Rows from block 4 of a small image classifier, named by matrix and row number. Rows with one number belong to one neuron. Each number is 500 + 25 x the weight over its row's rms, rounded and kept within 0 to 999. All counts start at 0. Numbers have three digits each.
After each neuron's rows are labels from the 100 images, of 14848, where the neuron reaches its highest value: "strongest on" is what is common among them; "patch colour" is the nearest of a few named colours to the mean colour under the peak. Only what is clearly more common there than usual is listed. The data: rendered roads seen from a driver's seat, with toy cars, trees and houses. In brackets: how many of the 100.
# fc1: MLP up (model.blocks.4.mlp.fc1.weight, 768x192), inputs 144-191
# fc2: MLP down (model.blocks.4.mlp.fc2.weight, 192x768, transposed), outputs 144-191

fc1.480:487525481493557492483478484486515508491502504457509514478497530495533509498434488546520484523510463484496499470470518488520481482558488470509491
fc2.480:512511455429499576498522496470490513502470532543488499486542517510490525491529511438466524559455495499493513499477484481504523502494493497514515
strongest on: solid white line (68)
patch colour: grey (60)

fc1.9:490514487485503530510470495566530488481533480501483477517493528527507482488550526485521484446477527493470493544544499518462541463544512519487489
fc2.9:513532466424540502488517474486513498458492484537540560546460518490501494453518520423465532529483487515474494534456496520508475515499455505502509
strongest on: solid white line (77)
patch colour: grey (97)

fc1.513:495492525467510481478474526517520505464511486505535498504507513501535565483506518504473475492464482552562491499502491506486504516500486518488484
fc2.513:528542485496457505518497463480502525474501490478466547509521549483531514462483492490518507486508505508517488472464544484512493499476439494530508
strongest on: dashed white line (100)
patch colour: grey (85)

fc1.322:508536519474555490497541524486534524453498490488508551510466499491552520506476479487513474521464487578511460535475471484485504500485489483501523
fc2.322:515502529505500530506504516484521512435491527511560554500513530481486474472512478498562489500525541484463479503474498476497489512523490491499517
strongest on: dashed white line (85)
patch colour: grey (86)

fc1.83:462504481495518526489497513501502498478429503462510492468490520465498523502440498475482474578483474467514518503462504478489482479528493515534496
fc2.83:493539478478505564471489504497483503413486487523522504481555520479485528522505453437515534483484496489473542487489500496482490473512492469482512
strongest on: solid white line (57)
patch colour: grey (99)

fc1.290:510569501524499516437518508530511525488468509509486511485509510506483506496457486500465512536512492481454506509467503470483560512504498483515487
fc2.290:516457483456528523498466494509524519500469502533492499532507485520471481514536528492514500482491494493487486519539470524555510531524508494522521
strongest on: dashed white line (54)
patch colour: grey (79)

fc1.216:487520532551459476473518515505520481504494487476530463563470475533500521493483485491505495513485519491488508503508501506497459496481540512488494
fc2.216:488517480519497492508480586464495516509493488465515512521553508498528495523491523497545504507495500501508488508510511494516549519513520541514513
strongest on: crossing stripes (65)
patch colour: grey (73)

fc1.420:513474519455512498500481521516515514469509486506522486460501513481524563489478543506501511508453465539539491520488518518453486542472459482465484
fc2.420:512507496491483524501536500524497506434510500463506575500524525482541496475502516489534498487497506477489487516492519492509490490472455493553528
strongest on: dashed white line (100)
patch colour: grey (94)

fc1.349:505462498500497476463526463505522520484497477468508538488510524476502482481531482504517491521455501508446513450486483487507543496527514495507509
fc2.349:488501468525508502484499537484503495437498525496498504518502489473549537514542510473559519467501501535487469502508473473500507479483505538491476
strongest on: dashed white line (69)
patch colour: grey (70)

fc1.736:518559475486474488505508522496532489451510493501495526455488527461492513488480518506473493500480480549508527496479463527485512486472469484546531
fc2.736:526527503489511498523519470489475482501496545480460525519464496526511474490496497471502467503479449534511491458548528516504521497531498455510479
strongest on: dashed white line (73)
patch colour: grey (63); white (25)

fc1.293:525443507482483472506531519538520518445483516468507476490527518458514514476507505489522465488458506550509510527492506483428500490498503494498515
fc2.293:476488537501527501539495495528542432476512515554467518456473508484490506537478521528483500501493518479500459518491469486482482540451495473522522
strongest on: dashed white line (96)
patch colour: grey (86)

fc1.85:512521479545509481468546485513480520478487483481465524463499474509526469536520494477495510500492524509495440523545449511443546500506544483511535
fc2.85:479462491497496503537515533469532515477496502507542511518532479528488494493520511533546558506491476517481557515481555503537479499479527501539502
strongest on: solid white line (53)
patch colour: grey (74)

fc1.750:459498511504491483459478465520465485461463510479473491448494519462491484508508495496475508534475498505520518487525459580500541510486503488526547
fc2.750:516470491534546465548522496487470484504501511471425487505503488529554531519502547500541469510457474519506496522498515511493508477503525468517458
strongest on: crossing stripes (90); line: no line (59)
patch colour: grey (70)

fc1.583:528573466512497512492542515512513525466462495470505514502479489471471535503507434436487488527421509501510468502494476494503467512473507494530497
fc2.583:491483534525475520549476523499485492505483495450507543516521495489508531502504481510545515489512511522476507565517517493509488471511531479494476
strongest on: solid white line (83)
patch colour: grey (94)

fc1.199:480475488509480481510477511518479469461523483466508502516492521502484528462478501489470521489490485500493540467522532491469510499520499497507501
fc2.199:475514498520523442485509482493518518469487599495494481542439497452485474507540479523473496488515506520524469519550499453497491530507492491497527
strongest on: crossing stripes (80)
patch colour: grey (58)

fc1.131:501494510534446520502504477519517480490524491482464461520496514533475478460535506522534485476491495494460515532507526527491561449561516499510473
fc2.131:526479451417506545520502464495494532458538457520522483476486518500491505516528511438507501564517479515509501488467474521500508506508480473493479
strongest on: solid white line (86)
patch colour: grey (87)